{"train_examples": 97500, "encoder_fused_qkv": true, "encoder_expert_mlp_ratio": 1, "encoder_positions": "learned", "decoder_layers": 12, "decoder_norm_position": "pre", "decoder_mlp_ratio": 3, "decoder_prefix_bidirectional": false}
Rows from block 2 of the image encoder of a small image captioner, named by matrix and row number. Rows with one number within an expert belong to one neuron, the router's apart. Each number is 128 + 32 x the weight over its row's rms, rounded and kept within 0 to 255. All counts start at 0. Numbers have three digits each. After the name is the row's rms in percent of the matrix's.
Before each expert's rows are labels from the 100 images, of 14976, where the router gives the expert most weight on average: "patch colour" is the nearest of a few named colours to the mean colour under the peak; "responds to" is what is common among them. Only what is clearly more common there than usual is listed. The data: rosettes with rotational symmetry. In brackets: how many of the 100.
# router: router (encoder.blocks.2.mlp.router.weight, 8x160, trained with AdamW), inputs 80-159
# gate: expert gate (encoder.blocks.2.mlp.gate, 8x160x160), inputs 80-159
# up: expert up (encoder.blocks.2.mlp.up, 8x160x160), inputs 80-159
# down: expert down (encoder.blocks.2.mlp.down, 8x160x160, transposed), outputs 80-159

# expert 2
patch colour: black (73)
responds to: dark (52)
router.2 091:105108149161139090155111143176163096092158105138102128168116111137230134129132118169121163148162152188101097142162173134077180141115119076144109143146146096162159126124081088104046115136120163108115106146138155173135175105092116138139155118
gate.0 107:111079180173111159112177176104137082110160102125157095158126166110144085115179152159070133122066100141139228168121185120138156123071107138142158085174101127149155070093132112148135117171143132175122142082091126120152119092153159054096105152
up.0 099:111217067080083099160160154198082127065101194113122131135158094140153156174127141107165105149102162135154082066066113105172126119154102179143149166185201148091168122179129184114139154154101118058119102127123114084184116146114105179165152123
down.0 097:140148146096147160134147173147137145164135172157137137156168148103107091076096097130173082128136132122158174125108116106107229154195159054114113149109142088160125100076172066114109109163148166112184151204132093152105136138101191156145167096
gate.1 119:057149136145136080128158132156101114138163135151152097148049081133125102132071165152113155157095162106138111116166169129129195100095188041174107099109135074103161182107117124150145152074118139122120137099162093092165118077173066144146124147
up.1 108:088172150124164124131105121178135084139137128139178116132102098121103088128069181140133163138115155176112134109126131146088223104121208035137097118061153087128090116136147090140137112149114127128183111121094103103144134110133092161120155117
down.1 112:107114127170121194130082078112085140177142162109069158152088128080137105099104175154053130155123107129148083127143163060159163176099112146145145144121085098091119103103061146176063152161172122129161099132151091086130141068104112136174112143
gate.2 113:107115168083150162119097058173130070132125122152160064171138177134053147160124097108106118148087133060151087155157125140158147062100125120151137070155135120121129080127130152146142135135112076189121139111142104093113107110117134106120098106
up.2 109:141158103213107103113137185150103128126068151080147156101150084096154094125135137129147158120175100150138152068082149107082119140166117164084078211145155139150128178111091111146115165109120175134139118129134170132138120194170198137150116152
down.2 109:162098116200080134099129129146100137115171143180123135076191143135145126140149099140127150132127117115118078133155112079141080129128149157096123139134140101101084113143185088216168103143143097104120138136139108103121144157126130155140123127
gate.3 095:181148172101116082121198125156127131122108086128146089103099166137114142100135166084132121137143099030124121104100124089158100146118074117141088140136128104164173058126135142126148140217117130121106060124129190056133168169141067148116118156
up.3 093:155189138181106152189151146086118176144086170157118117086088115109120075159112089113128044088123138180101119053176118123108123142143154177112143096177138147131121055125099101171152122099163089114154114121111119141135125100131129085126175117
down.3 092:158096115180082087124132098176146080104100111166135097134108154140103108135153106103119157094163164114209188135149112063174126162124057210150076101142084138104122165093140123139100093102103135129084114113135127106134101133145109097133087161
gate.4 098:130173131125133075136090146093110093126131139129165164113138085141124115167136140169109130108134117133089126140152126155133090087098073142178177134155164081052107139155167152160169162104188155118142072158198137100119129109160135171135079061
up.4 107:120174148173080161079087110118125128120128079124153170134079144076101196156066143091092153093152195133103137146142138165125132148107136167151075157169171184126093093137114109112158121129076072152136150154107158135115153172171115119111147085
down.4 121:107093088086154210148100156155105130120074111123136069168126167119107102167124162114124149124110064141136140128122112155115137137178166131110081128088102127068106122074121108160112089140070168115134143158093109190127138088155120151104196135
gate.5 097:149096103096084188170176138200130142139104124164147131141203102133061116109122106106119122139156187116191187142140089188150064102081058137092075086120069147150104136111143080141136135111104166122150112104122138109137147115191112135082090122
up.5 097:169145086119145101114157120136104126107142184091146117130075131121099121122137083139063159118248188125083074135139107204099167097165116132095129170147065185165108096151098122149170132145075167128152126089115159162091123137125111170077087129
down.5 096:139151137150116144150080137156122120102115108131110126124122168093090121101111109125116159115146118179098122085067117152082167105145173155065108074106107079107149147153094097129127117140151138169129135147117201138187180143109097081212071132
gate.6 110:116108137095099121080093167155108133081155175078092149126160171171118133071161156146138112144108171097107184105097122098160151121111170117130180075110080154181135126135161136150120131135146075125145113087065127055063149175111121126093162135
up.6 109:137120202093053137134133199126120156043129195080081127125120089173154143119133129125125117142126188141127164108098177130180153107164174142120120117146104194157124125145162152063120131146181061140140071111108085096118181090148129110105150130
down.6 104:119162064166102120094164139147153173105134119099103127120103031115096091096103143184143133147129154163186102124104130116110186078122143134165109082151099124166159180153090101154160142128090179122094109131146091086147117120102199185137079113
gate.7 087:177134134118171143136109146051091135082127187116065162114141132111148113101156151068144168095099155138132126134103120134131163163120165175096152150118063157091105117151202084142123061114130118133075132117196165053160140122138103135138160051
up.7 082:150155100154142092120121094165154153145122130162170096124086109181144127123106141115107101080063111160113106099117140154107082129129169041103096143124148171123103132105175160145160116120091098136181126125149112161122119086061203125158103160
down.7 077:132145074069154144071135145119083146166151093067152134164160151151145159083154103140111121123127111079157099102155149120139053159055172158131151102107177149159128155099146147138105157180182140080105183066154134094167176113162117129151141161
gate.8 050:127120127165099091161122157100136119082147144170187136119097145161116149088131147114133101095171115111114165142116199127089131107081129164125127146210107141120140184189170178235181111151077134143131187142186113137116116141156160120130200076
up.8 054:119164091160124065110160134186162096066183109158167118156105090064092125124224090136068125118129141146147169175140169112115109134142155155120172144167133153152129122123056127138104151111070121183076147119148092094113148127083121083070150144
down.8 048:187155177101166105120090176120175118090154144108180122152163103079077136105135086098139124108104119104112165150157131143167078136078097195110168155093147140131173113103118189110099148123111078065161172106152130107215133096145170164090146118
gate.9 111:125142117126156105181138070103103191154151130133141161172098080127093142149110075092122161123120136107123122100074102112109142144129137116179122060137154127131146169161135107133189119233201110125150156082101159106115161168115135147162135146
up.9 094:114104117127159123136136150122087094056109137108070104069153178096095080140083143124168113070106129078117108165124104152165124163168080048106105159107149115177109135111104154119203145081138144083080088114089148130100096095120143078105118098
down.9 104:182103096142090098158095149101186174105118131159124130142150094105135151099096098108090152115123127144136082149163129129073143150149165141113111140111122107126105088165159188099129139122148100152163149174099098122098120090108130113130175134
gate.10 111:118132211082183062161115116133111148183136147082121212129139143105147223148134112136095149100169111102118180170126098136145070146142082121091119106148160160110070083135105155152128136091122068135159146106118139142056162140140161133117179079
up.10 108:103116100159173160120099089153169106123120109125168131094138138173127127138141114124103172167153100128156092163143087140145151145086100140124179214071119145113186111172076104097170103182133194089136113065141133100134162148093162122126175106
down.10 115:208104144113129062097121186123125147091132121139130176129120120117081132100107139151119136147120165150177160174094109102131158092150162169142182125134119104044124112119175179126135119075147159130076126154091112083122113162146107103171105182
gate.11 095:162124222141129114138115183078099104123162115098139125123202125147110107104143098147170174116132151112097148140177154152202137138075135113171139111162112142156151109183129183166136139167109100163089104154103065127136143172145127144162125152
up.11 107:136128155115156079084083088113151129048143112186074127158146132145124129145089144090147166113186097121122108137153145110132146110086139129125086111158101189120135086074111169154142147134120128133096106101202104177107125083146074116121143110
down.11 107:151163113106156202152107156163121066138150144161080162148108131129204144127095098139132120175098157062109122130141127083137108113118077107094138107130189110177112129119152122109133126148092158069120105092065158107148138107125140131163127143

# expert 1
patch colour: brown (82)
responds to: warm (89)
router.1 099:114123118143121157109120129100170099164133136143107135139090099152153140109124138129074119155152152142102103119128155144075185145158151049146101174184158114155133147101077092099089121049069176105145149123114168184161164079078086123141092125
gate.0 115:128130119098158161109120109091165182115105122129124125172109114123182104115144119132150123129099113094147162122135103169127106122122120127077171117077130177069143093149174118125185110121143174169155124140137116108186143121152146165094070147
up.0 103:114134146104111118113182141158149164133135148138132112156107089129203110134143148129132114162099183152135116127096137152157141059080088133104142175044160149102117103122146113174161195148163147114160177146140118116178149080216115118084100178
down.0 103:124123167117085143086143100101135175148133137104162179185117118126072107196117178113105132154118087119179143120157106115140142122114173109108067158137088096105132076103124102142125075123151087124096174137090122144179124172130141189097142133
gate.1 115:188113119054185148120143133153129111116105193086171107158125109088122122139137148143134112235157107082101132155096139148088104050175138177083130120095148162120121177112106133035076123104161080144151086169155097116110102147125118107094106145
up.1 106:126071151099133126176104167119149098142153090144144101131157129137086167158139166118100115151167116073149191082133078158069126174107140090121143090121190148135169124158131137160128106144150059134065115096187086106117120095074154131145152099
down.1 116:152057087122080143109131098192122103121183142123129179137126107139102117136137172097168145183113109091109101127095163120090103183147107094159148103141128125073159099169196103167105091153131063102133143188125117109140064106142157166135150159
gate.2 127:123142133110125130113096138127160109116169142145189138104172097151072160139122156083172083080108186134145104140135143143157063131078117090113126068151169116140141141090089166108085137136151086137103074105115156155162174102165145111121074087
up.2 109:077159155136130158129113089157112135143125148155168075157151116122108167132166121060117103129148150151110129161093108099128133117148125103169124106170153097099132177078120111118152139152127079100051077039158164138132190123149154078108120080
down.2 112:176147085112108092167141127097134198125082137133127116058096127146087108081139159110156152099172103124085115112167174126181122101134106142185089164150105096109122100096109133140180105138180187100073116167149089079154138108171114110150104124
gate.3 097:071101183143126126103138132174088186090123138124119144148107119139162152137141162106140126111095064097154114125091133174138103141064122096096139193130142131141119082179108133133147069064082132066153069132088191082070093122175126149195123086
up.3 098:227143083053091086154144121114098092139058161127101161116129099124140096129085096147127116115130178156131147113152116103098130154153177141150120082113095121112121124073124102082144174203154160177113162029109068136116148124077102119144148143
down.3 092:142096158174123122118188116085119169108184136137118076076164134150089132136140103151116127154127131122086157121073121173105101143132109100106038155146021120114133161165113134109127125109138169172117090187163073129161126131144120082158110097
gate.4 114:155178092135091157137083144149127130144121162068116166131100134145170113149168138114103081075109147152114163093170129114109171176115140180152121202198121107111181103111098152129088097167176180132107146042112162137119176091095149121111139103
up.4 115:136162110125091181085094117122107132152144149073125094172089147100147105132116108159150095081074147171142126139154133132163133110036137186109135138154145144119150103159142168162095069163135215148134145102149117130159143122062169138136149137
down.4 109:130124126109201158140120110173133076085133095098145155145154125087162142128129121143087152138157164091121102070089112080170128134131086183146128104153134133106103171111130154067166127108127146127171167160131123160087107191206173113138108115
gate.5 079:178127134175173120173146174195190123113138164066134112141096139135142162143181096201150162097217110141138097175100123171112137183132125072068143133080097073154104146114141085161150150144067170142065111103098149050102097126092122124194136157
up.5 080:138121163174132148204114095152135087175092086125125106142150109068088082100105113074134102133127147132186161113105122162169128154081091209163116208160103133092143113127184098132156114145109174141108140145132147148139157129164082153127126124
down.5 078:158110063146061144162198160110149073089135104227096141063132110134122121091173136115165175134085157133135141123116076126134159100153096169135090170153088175134125115175135154120098147121150136112172110103130137099136089100143151141054157148
gate.6 120:126155068189124139103179111166135112143091069161082131118111098220110112054087130131180142162155103140190125107098144103096138182147150132135128065183122140104131119161131169104140127115135112123114151083164103127080155072082130126146146102
up.6 110:108108157086146120146126176126125101122118125069136132137140083084172163145118094110135094107062117112167177094161132162162154114086133091139078095133155094131132106093067090099034081088149127082130101096135172147108125127196171118159155118
down.6 112:125069137146159085106162074155173134092136124061087162097172116109153102119096158170155130107146171110088140124120104182096150123137098134130096175157033088142121161097183128175118133126135127053114135121177170155147089067100077096162155176
gate.7 118:101118061133140136151114113146160118177146110080116089149163157177138109166140077141125098065130096176138108113177136158136064132135117148120138128074092146059131147075199121147117135107120164122081114135139107111160130103157087065132109057
up.7 099:146104124126147166116078096081101177134104105108122177057144107162146170080143173146081114145111167077065136134122141138154129151144119131135144114184146148185180129142169082133106103118121085171149188099080102100125113077118186169139160129
down.7 112:119165128117139099123138089171153142193097171166135121113156111092093136094138152100125103125128184105148138147166073144071128111131154148085099171141169150088095121087109115093103118059118107179153186157169102092179167089135112076182101158
gate.8 084:157123092130084100139091148163143116098124158097111146135129147104170102107134171150135175111143111200129149161130093109047098069073128141146113130125150121080157178144080168200139129145096108156167135154147136122097129098156118183142128129
up.8 076:151171141163101142103068161139122148137132128156154116159148156170117185117059153082149099154136106110155150158127150069108175162110105125122159150164117137136124183122167109118139140106173085112097093158137108175117129128095135145126139151
down.8 082:104068094129117108071189179141139094171098055092089126154166098192115128183125101132183101114089136138105113107135118122084166114138156159105087092168188091093176090135149123134124130099166160140075123095103102074113089103113123129134050154
gate.9 100:121116126086116160178146152105107168078048177170098125130159100128134162122159077142105137100115166110117144124082133082142124184139120191060134083074162129142159154175117213133174124124113175116141191131146148057065122133137128169145112162
up.9 097:102196181098163141148161123087138111129164100115166178047133150109150122138123180132150104102140099147120162097163104165158131113108209100166154151128084071124150102085113115217041099111115113115178149100103190148141182163118155150190166131
down.9 091:147151062103137117109204154144165186168144152145188157178126132148074126126135135103078106107119111095180116139138167157121090160088097154149066111133150192093122121150139138119136170106081130150172166132128129147121084199169149163152154105
gate.10 110:127159176125164132140085099163149147142124116163167146092203186118153190164180110148113150153123127103164126141123121088109126056105129162141161082100118071139154218106141181116137120151086145125178137106166152066095100081121142147156075167
up.10 099:171137094189100121130132115156140091129097189081062136148152168127113053124145097141134136076117098089150150149111137154161091168199091063145059154174074160147113115109137099154150076131196077087149117091091135156139119165165139156108171130
down.10 110:125152152145111187132081207129045150140174150124177135154120175139099154108113129177087177079094156141115123127132132147101174160138191151081149122101165118132206128149163163148145118106126094134137137179174121144169110023170126128125099146
gate.11 093:119169130120129148106140164150127174084181128182101178122133082112085125157091102149195166097117198154149104126131177117127130102087126164130143164125111147097157096104136116191147143159171099093123063147118155158132168118151161068057097152
up.11 093:172115149144114201158112108185109131070132081109122085166136129121183162142101131171131216172166143134106118140102192119139084129097133174138079147132152059079169151109183145096083121103164084146171143137150109155151107150139115124122092160
down.11 096:121115152114065108133135125105156104092064083034119117131043138157129120135135111173157102142182097188134151143139143134145189138082139135062122179093048153131091118155130080152050181114170132129126149105045143134128143126205127085138102136

# expert 3
patch colour: grey (55)
responds to: grey (100)
router.3 133:176119100144087141149156079094088118116101105116089151105148154093093109141154104108162082176133095134134131136144124142175098141147122185139160118142129113153102142149146175130185105158161106132162148125128115117113148187190139150085118170
gate.0 115:144125123136107064091085064153082168131111186175125093140129111084115196140142136139171178156135123109168118127158214120085085090153147167089134163123145142173087142122141135113164107094166085101167089061124161114049134191139161156121136142
up.0 123:147127179130132134146119193125159107097121119043158199180132146131123118140176132135131095129076119130144099113181142145121130146101125164104142115109104151131152163098116100179143110114149141125152151175165119143064185156133114164149102092
down.0 112:142147095127146096156166034122133114099114136101121176118139156124165112093097075103088119191113098120192150167154139114107112117171127132115118106103148106145088121115153129112143114138086121140106102129128136102082103175156156130137105180
gate.1 113:116126082152159149089180126132139120140162075090125171159106150112065070083152058102145133130119135111108149083150132155098064140109143126142160114133078165070135118119063117118079114087087122112175102139152131089108098089061100158116146146
up.1 105:092148131115101154109056140115126133104058154151096083125149113091120154125063120156128126124135140176144154180163129164206149100134098103123110139117139153168094134173168151156153118112224134171088168139094111165086149106156166074107069096
down.1 114:154144152093102098106139135160151160144157197183138163129163145099142118126118119131142126136136062122054160164113152145144094090118087139135123099073134115173099127135148125074165131100194113114112156151190080177138124118133120114118118117
gate.2 059:087133079140158076139084101139129154189125088107103112141170101139130136135161114102104055134074096152102167100124101085160136178092126118122147129162096119094126058153107096153079109130132129151153177105166124176139059146151138108136128118
up.2 066:187146165081131125137112154102140122110115143168083127156090142128139128101082117151142180178137085140157154147053098123139110099149129107144136115193103126150088121124121115099227085095168110115163112054109108152094124138127123112158165086
down.2 066:133140124159129091186103130142078111103155160087153153098164155056101107205077061096111076126191097158078169166151123086123112123133117147161121097119100059105124108124097154118163147174165110161129141115086081157127079109072171132124156113
gate.3 119:084158116187144177110128158116155035202082114132137126104055149082074118166156161120097137098127105135138071143148173140140123151088113132168159138176176167121113132153116158143139086119170188118157179082156125143081140201159163090109150071
up.3 132:157106103110143056158098120137156125039155114137121132172154059199091136135135118061140165188116143134110190120113116133136107097161140099111107114095152158120175164147155131074157073117104074092123086114141122107156093111064126137138139115
down.3 109:110151124068174182108144145079099096140152100095142115061134138156099111110085092112152131136121149146146107184119136139098136121114129102149075088132155152113035061166091121115147165112097145158163144065122110108104125064117066110127131131
gate.4 086:153136130074155133058083121114095119100100112103152144163113103142070104147107139155110161179099140116096082069100102155184122110105164156106173128094127172102119188169104173138110164081127116114128097137177112124105059162118108101148122143
up.4 102:142128150150089100163146203083148104120128210109118169107117164088184196152067113113150096139160097156135093110160141118126139127180085129157154102117088097143094134125197094116127160142101117129103126163079117140159157157148183106131137104
down.4 112:133098132122096106082122206155076171100121169108170121138176153139140136149172093186112159161094098032161125128149162132115159082192187101101127154106092158055107151127120118095133162129144140136145154140125151130122114104143127100124080144
gate.5 114:133106112099121081090139151140127106107115102134081069185163165096150099110129108073141078108098123078117154106109082144113157119110089188148135041135145170096151136119126128118138132085130118082112114156154120083119137090086154149103131188
up.5 112:116137099103125186093147101127190165153151105173137126068143149133104120134139120108145148130168195101162085203099175116160108137124186144133128141124064155080115151064139178106118133170040124206142189134158118085121156137165082110120111103
down.5 106:099176142116146161120120137209088130136099150159116146117162111195103125152105069110126118102140139066101106092103153153065161072128102125128135095136134124119127118097077142131120120107125090159126154169096140144111131041160098086133163153
gate.6 102:149109099074158140157178158096136104098179119128165118174119106098085091103152124121106175134112162124117088153118164187066141165153115114117092137137079149105186166109170079095143139113129106185111151158122110144119141135140096150171107127
up.6 109:104118102200105089116149116177161143167071162095111134075116116122148147131134107117151120147166170120161170138121076120170110124130073144174159103098174139121074119099100178154136105121121157055088109060075134096138155082126142131110153137
down.6 122:110090096097137133104087129133108131158150137108166097065145176178083144079187152100149115119118160063145154070118113147127153142130160127139171188111132144156129119112109127165129109125128108147080172000197125114126117131096113099120132127
gate.7 123:110122137136124100176138095155127145129089117101112131160082171087099146174130136088145088093181136121180119135114085075139129120138106084086140173141106125129037116085138104196134106160184114159082167139118124088086158134114088106131094092
up.7 116:132147139097128181139188162110155140139140197201155145061144071127125105097106078106077153134091148108048128114125102124142162093146139189138096086081118130091169185194132155113130159146096181140145094146095110121213119135101148092126160120
down.7 130:134125124150082165137134177133030176137076139152148104082082113112066147131106138107138120122124147140124105156136111118133075127124097137125143103151096130119175067138122128182128083132081122137063123114127095180106089177092120151156141132
gate.8 107:143129154081142123068139111088067171111088088132106133088176138082077154158148145129137123124079083161123092092103124073202172071112196141152150110099132080094119150080189142137159076137106110177129093195124107101169095193154128119152142128
up.8 107:157168119107074136128124128146144111095133154162137066144073070162175101086119102102139074126185101094125079080122179118111099194076122078117088121138113133161068107115137129104140125138070090056113136152074099141104162155102123072171110129
down.8 123:114148058120151101097119086122210120128070096085135099157159183172055128175130214144146121145157122125095127149130129112090107129166140106104085115132198146087157116121083139176193109067179178154140128128155067151092155053157097149119133157
gate.9 082:129140133144063129124136156121129110119121175120096075124127116107109168133123099220129140183122134142124154111150070133135055127101101097100158148139130161157087075180176138116121138071089113092162110151122148081101179122114133101145079097
up.9 077:086106152059080109105126125114115106095096146045148138151112124087153089108117119155132101130105110113101154041087141095119121114094092126152171179172187124101135153053086121112133083146092138127137164078144144105105180093208145122134100098
down.9 083:116091173121091115146137144098146166120233103144130172118127216127182179139129111121056100117119133176150165152157158124168102135172101080104073154093179114125106101211144098136101118119129115116126061137074162095143150135177142133136108073
gate.10 112:120144144143042168123160152188186110120116161074165105097148171033177147110126120145116076133112171125162094122152150191139146122123156128156151102129132127180094131151215144097116111153117062160095071101109157130103160140121147146090084181
up.10 108:132083086111158134116153089132081128154102109173149127142157098191073079125085086073098150141114128160095166142157083131151145126149162080128152138124118128055109102144118118164180147104064178146172105150148091134110115147137184100149120161
down.10 113:123175152135157105123182084079139156142114155127252122163149161114090091153143117110120122146155122120138075006115132155162163084122188167071169142107125138150155102171083161140088139137130116173152083142177134133079108098098088162180103135
gate.11 083:151155156114181118179127113172130117133131070150089154078113151161159088132094145120159094127131094126063108109120154107113120170111102204130129102156065140136148102147201158133131113121124138180182191166129149139114100042128108138152092112
up.11 083:081217114119107155156132116126138129135062133130124107119088103155153099098101125077116183053177124052130127089096088133074124164132116177101164144136122157164123107155201127117191056128103174146140132141101160137140142127195166038159119061
down.11 090:112060128153072113114151136114164102118138168123112124155097155114103124114160137094135164124108104132111127215081134120128122093099155142093129081134055128217111084088137139082102112110167088142100113074150145098184138122111172109083142131

# expert 4
patch colour: green (31)
responds to: cool (48)
router.4 096:142122105177162147158124136117159151110148129167132143151147117203205169129122081119119141143136142151099109152114194140089200167119132082117118171126145128149172093106080072113066130113129144112130131147142142149164143065091151127165143101
gate.0 081:170166185171103087144071126137175103123128113109121142097215161080116119134103100103119138150145176145092153151103038156131103130133122108108173185094057095151127186126086119110116094097101118097143099159140094212096144123093105139102103126
up.0 079:102211127088122134182099106106177058127094145148158121107100120137136087149076169065112105146119102134073131149115124149123108127093141141138148105114066067051087133134106092111121094075160143160155122099180128167139176102105154153089132158
down.0 076:075136150090130122131151104088144114166094149185150120126148128088158127160094149090216127160106207083045164151124122132136159105100144090184121098163074183136131118082150184139130146168142092166102135133136115128124165170167149113176149087
gate.1 103:142105120052199133104127116150126073143128157093105080152089059108145110147216107161110061041128076106126147102110115097134179122116154114162117142146137143129145096149153108092133123071163113153117145185071089086174059158139156168119168123
up.1 100:153144087097168169082144064136148121087145094102094036155134118133153152125118111140114102155138121143142115166145126082174155080082139148188173081103155125146151178092089091138111134129137084075134138145129142093142126158109126128109125162
down.1 096:157171084104203127114160127146132124109165118122129063098108137178132157109175170097106114111176126174149102129117122136163135100171127099156133130142092158093114089090087079112096149145124153121128134101123098109123152088142098136136080109
gate.2 096:128094111145096140102194103090097136137116176166113128179149127094134076111109141089088085141108091114077153139066133120156139140123106150131149134172105212130120141142102137190128152054120165144176111088052120120177158096125159116117096097
up.2 090:119119132107129120075071127162162137115197163099196140124194129092176170095137203090167139109133153173095147163113166168160178142121175184112207139106136085095133178136098206160178136057150181083147138111164117129128159112152137098146113090
down.2 087:173100118169060101160109184201118156135108124119084134137142156108059117073174156193157124126154169070180050152118133180087036153110150116079158094101069167108143148121156118099117138172094145171158140113099132104104102090146129125163189157
gate.3 113:146163053088140110123091129124104135170094090097146143128162071087134174149086157110134149129142148095104129171138124113145174135135087094157109109146117099085134167113137158101108126132161118156108065131118169085106120093091137131173151120
up.3 114:190190128118136088133111137120121128155082139129150116124110094109125129117096121121137154143148099103093108134128148193113160133122123124109088126145142094121124098106094126087123075131165121093097090093095144070128098100097112127078108097
down.3 110:142158187160186129113173170125069110148173144091119096138132109152179154172101129118144159096094141150125192146152137119121084116104053136166138059136142095140107128115078100140188103092059090033072158127156126135103092146096115140139137162
gate.4 084:158101086095176123147067100133132154108178116104138117092205110038146169121120092155110082144148088184122097126117111081144136117175199117135173140084147094149092156209114117116112141144111130147151089107112131140167131090193092137119149156
up.4 086:159095123103106082114132095145130111146174057135144082133165090103162167126168085147128075096163146144146089167156102124147153078159141104142101139116116118093119127223092095159068129157123120092186121089148098139117189130134103109076168134
down.4 091:171150140101094157171123179173148091153116169130094176075159152190118133119120102181123096148131170131107110098124111131157079161156119100118164091141135120117113150113111177113119141090141013099131110079133146104088161113135169132169142124
gate.5 104:161095110127154181065088198136149079132111203103110152121169116136115178167125144144118167100150086091107110150153104116143124130106137108105092145117140109098207126153129091186106167179128114117165146139182091088116145096100148075176158158
up.5 123:098174164115167094115095137155102123125159116122075102115118103117157138107111155131097127132104179134133142110171128125135076182127100086110157203138145138146131098093110211132076173103093175083108097119145154132096136139139172117112098149
down.5 113:144117152138229023186136107127112117076128185067123122166122075147095151098200090116119101162151124161107170158157164122161103157151154127126127109070101137096089146135106115126100187131154101082103175097139128171082136176132127150155158102
gate.6 116:062096101133142162115124089127190123129111156155185147129154131131147162114216075109093077135115080105153132140149131139168176101157164048097187133131161112118154153101177065149157104194117095168198082132122138129133099109142164097123098110
up.6 110:044121156108098179119105084120166140116094104117113160109181123103116172115209060102158028124145120122092190157089135092133130140147123097156138107153150137141157103143182101124206094129131178124122098100154166149119105151121172025127105114
down.6 121:116155118129123087088111122072209162112108187105058130180111118121115148089135190115112149103101152135135109074135113132145111097174061171065111141123147115115136094139092160095122142145162061157120142082129103116152126177136123157121143123
gate.7 104:138159134109153089124126099159114104116131136115137100102136159117106166156185132137120155101157109073100106134125152130190158069177147117168137122070160100115145101111116100151146160144166153093111110202140122192099114116135085144109143099
up.7 098:128196058156124123097153065136133154134161130155091135109099102185126113129120129078094118140186120123060114112150151147174071125166117107137160118092104090130153123117159159095174153107146150095146060072172154138143188120139124130127116147
down.7 107:136113166079175101139130114075149151147110076145111096131209131165144160060113137051202114171162148083142160164093150086121162138141096151082155144096124181150158125136113125149086156185142142107118116074115097166123126096180167140136116154
gate.8 104:147105081118160123107109143143118091140187110165102157095222083090093115093124096185143119108112187100149105119103119153117120147140154123160155093140057134108128083098149148130143149096131140081208136149181080097139148085140199144099131146
up.8 104:190118147175160118115088109119148158152123142051128137155118155124113112116136197104101073094044156084137125093116110138148077118114117153134126172128100148107069138110138082097169143131093111132128131129070128149116150116115094130134132117
down.8 107:087141121156075143095104138151180116135108107111129089152144114092103118093143137151143086129105134146171142131107148075130154143124142099102140077090125114187123103120132141145138048127062077043164109138110181131157144113093155156090107103
gate.9 101:043087145151160105107153150128120150155166083128138138163054153098130125194102135140094131121116124132092107085155150165076135142130095102063107081110134179070137092119127090174105103151118135096097134194151077117144108127166110089159209179
up.9 103:154161109160145102088074100071169158144081120177130103154080115117127102191067100139102119122050162163146136137165144123159170116150109091105167147134129148098146164144147109144118068142062197125146064119180150123197144129087156168084141174
down.9 091:048133119181161095140103147169131114100152096109138081122103135142148087140229114186155095154169152184098090169129140163144169123122119107108116178128196064198148148131131123107114124111151175166120147118093151145149145105093109176156142104
gate.10 106:103078120096161163156087166104094084117145084125094160164172151107146166159151088113143131147148100128112132183131116153134124116134128157105136175142146084122047185117125123120120090147107067143118092122104110165119076096118127008164165121
up.10 102:073152099052141098124084088154143147110108179092041135119119157087131160151122131126148088163160120085138114180159124133119090182185155122105119164151152131123091157191098070104121171108167071147080169130113134073170136099144104042176138056
down.10 110:097102175101109114086174118110092118199101104161092143127090179098152116130139151089122107100116146119160160117064087061101127178139097118139129115117118097078135151176147117083176114142099141105144126102095116161161102086152149100157067097
gate.11 076:145120150209092107180082092116131135153115185136137139129061147122143159102148143138104105062157149074131107140123149094151116112131146183089099098094124108148151149080154193124165185138171110148134113129113109160112118178139129093152119108
up.11 081:160123117141170140149095152175112137135128155125143176074150120103032153131192182138135153156171159139151130154132156155161114111148131084149155094136120134116154122155098164197105116115144119124059145096189136039189144168126095154130136093
down.11 066:149092149128150158108159079145147159093141173066151115113073169069145152156151173072183125104120164112096119117077126106155104174172105085095166139100084123112145168089109147114083099076106074167084086084137141106138135144095070101129104096